{"encoder_arch": "caformer", "encoder_fused_qkv": false, "encoder_depths": [8, 8], "encoder_widths": [48, 96], "decoder_widths": [32, 64, 128, 128], "decoder_block": "plain", "shampoo_beta": 0.95}
Rows from block 15 of the encoder of a small image VAE, named by matrix and row number. Rows with one number belong to one neuron. Each number is 500 + 25 x the weight over its row's rms, rounded and kept within 0 to 999. All counts start at 0. Numbers have three digits each.
After each neuron's rows are labels from the 100 images, of 14976, where the neuron reaches its largest size: "responds to" is what is common among them. Only what is clearly more common there than usual is listed. The data: rendered solids tumbling over patterned floors. In brackets: how many of the 100.
# gate: MLP gate (encoder.blocks.15.mlp.gate.weight, 192x96), inputs 0-95
# fc1: MLP up (encoder.blocks.15.mlp.fc1.weight, 192x96), inputs 0-95
# fc2: MLP down (encoder.blocks.15.mlp.fc2.weight, 96x192, transposed), outputs 0-95

gate.81:533529494505545463515503496533485480548545524534539534501500491456523497493466481482487523488469469524493518514518552526533519497520469504496510501503555543546520497494544493510525531477527482489538552549529511487508488501488499497538527512523494522502544521482476512510504491514534506506
fc1.81:486498487493462453479543517500482492481437467497469499501540525549522486482511505483504502519551521467502481482480517475481480497475540479525511511497474469502510474506479520481484507462494526492462471478502491523471508499535506463497461499486513475515430507546515502497472537477450467501
fc2.81:527481510515526534504498505511522505505473525480461548506536511562516498482519504549486506518538528477511502467483489503511537549503533502472563506476473487468542482477505513509498473512463489506456543530528494500528483500572528484479481489525522539503505516508521516501464509495498516482
responds to: green object (45)

gate.144:444477510517462460522529476478499523505510468461473498494443505530480508537474501467471452458476478468483504479464488493475470508453521497509480489535516492511513501504505530536538543491485497528548466453524519519458514479484509503548485481499480499492491515516521524510525505478506516506
fc1.144:489493512519470485517554481497502507517542500462492489514442519544519534525507511490513466462509501475523504485477523532481478545450529510522500515555493491538525483504482539527508536514500526515534493472529528504450533483468506497549491484540515500506510525499518533518529512471515504536
fc2.144:517472497465497530506499489514505505480508486494493530495558482493505505474502500559476507502498528501521480493508494484483498472561438471514490475495521501492506487505518479493517461458457480482456519513513484489482454506473515503411531476507557493511513525453470495504521472518531500517
responds to: cube frame (26); spring (25)

gate.121:519517492531521476528524521528508524491506484484494515470484508516543514490537506504509505536521531515512514509482517491518518495491460531517503488477440552519528453523515509537538546498545498490491495506543468476535512491478473469500554472480472497500464537471530515500477502471503440480
fc1.121:464506492470509512426473460501505516506511477497498453506504555485493476485493492490471456470466490532524476496519532509499488527464505454464523528488515473452486505468504503454492498512513484486479491489446509486444516497501474470486458509461487486465511498508444476484505478495478497511
fc2.121:488499531532479537462514512522517478473476483516479558508489481469509475522471488515529565506505493509538505496500484483484527492483504505480507461494520448498486507510524495513494451453514493488506509498532542532531512507464499498503542471499530481483521466526537549518446542490478536489
responds to: black object (69); its colour: black (46)

gate.83:472501520499523477522549455505508575510474518472478539457505458504474516502487531517476471457480473472480497495477488510450497467462509475528521502521535528482462541511494502510502507485516506543518512484524506507476480479496506499577490503515463502495479494545496507485536519488491502499
fc1.83:475532548514510470518538471529509559520466505470480527479506476513500510479478503521474476463505472464521522505470487525474488486480485502487504491538511536518503546518515489501479512491520507550492561532517506538489502494490498497532494511515523534474498508565498526491565535526490496475
fc2.83:506513473493515556474542491493519476534561469494493522516504537515544484538496513488508481520507485540491491506504491504490515535529525533509486477508487471526518478515478455511533491542518504519516529502490484522518501513537492527434550486520544505525555512471513484515459510463516504512
responds to: green object (39); spring (26)

gate.157:493501460482510488513503490456526537541447525524487513497460496529498520504489466507472509519540465509494500476481504502534505489507534492432533497530450533506493484521536513538514494541491458467507503499460481484494481502527534479466496503492445482525497519471482546517495485458515506478
fc1.157:498508530495493492503493502511481508525541506521513502524504505496523478495522516458521513458494487521520518498506548544484501546510473445521498524498538489540574487474473481485489549498506500473540529525513464509484507476493507478507490456510502552496560498470473459487496497502488455539
fc2.157:503511537517484500469487483547476482462570500521498496490545509520529454494499559506532542490480523503489485540513502521454498488474490509563509509488530480501518521477498490464526485475479537476502463493545491497488509502467466521552490484478529503501496489520502462487506485543490496523
responds to: cube frame (26)

gate.59:498482480524489467516503525471465469500466511466464503480478475472468482503499505440484485439478460496512500498460487442482516484504476480495486475481482518517491477496482470471488480493496499475469531473483526462531452506458489437486525502537482477490476496487520488495502505447534485511
fc1.59:473503525523530501471545534490516530477495512509518516458452534465535478495505479436522482478497549499493509514501511505485545474482466507487526519499499533515532526523482487482479497510486461512465541476514487473502455473484547460498507497532471485499518520507456494496516455494488479543
fc2.59:460502537471522516506481458486497543475506513490532484482496499488476503510495501541502487500529509466475482492521503551508504556496484508473526463536496449490477500537487496469501526471521520520518493534498470502486562488472508541450480525478515558465513474451506500481512503504509536478
responds to: black object (66); its colour: black (37)

gate.132:545480521473514529452477498468480528458502535520492489500492494492517509486504476504501466467498482509491471506479511504484490542500458445505513534545470515496502479481453515477445485467505500449515478512501478538489497488494566481514520464509484465513483492522512496489456494473484559503
fc1.132:544493510479500530440478510470432523459511516503497458538517519512530503509538498491497471494489520498523483519466509540473523539501493448482517553557501503475483469501476504506448511482500493484495519500478502532512514504509526508511552463501497543499491491520455498483470519485501520509
fc2.132:496496481500506474580505519531512492521544475532509523508520517519476489502502491476505536532513488512525540499495462502518524466527500590494486478476537516492497510499494501514538517504510529527513555474523509478516489510545445507457469537495515482509523498474489522501511511512503480541
responds to: black object (40)

gate.99:498531554517525530509514537494523504529494484504492513481467530503540520494528515472558548539547480492479492548492522539493551508535494523479489522519477525504524468502511482521484510495548537472526502516528498456521516527472511491455515495489542484485501505511513530514483501521508501550
fc1.99:478520518502520481515531537534505517496504488483493493485467518477514460486508489469552548553539499513517508522511461511498513494545488518549501551474472536503530486498502486529485527510534529476531510533565505491533502544458503499487503518519533512485475525529515534529481509507529476505
fc2.99:503529496513468548505509509478509495485452544494494520499547524515519505507492515565469481482503502486507527514532523507506487517488466501466531455537504483496455522510527510497526511529464484506481466469448502486521546483533511514536530505497437495502495489457489519494543514465536479500
responds to: cube frame (27)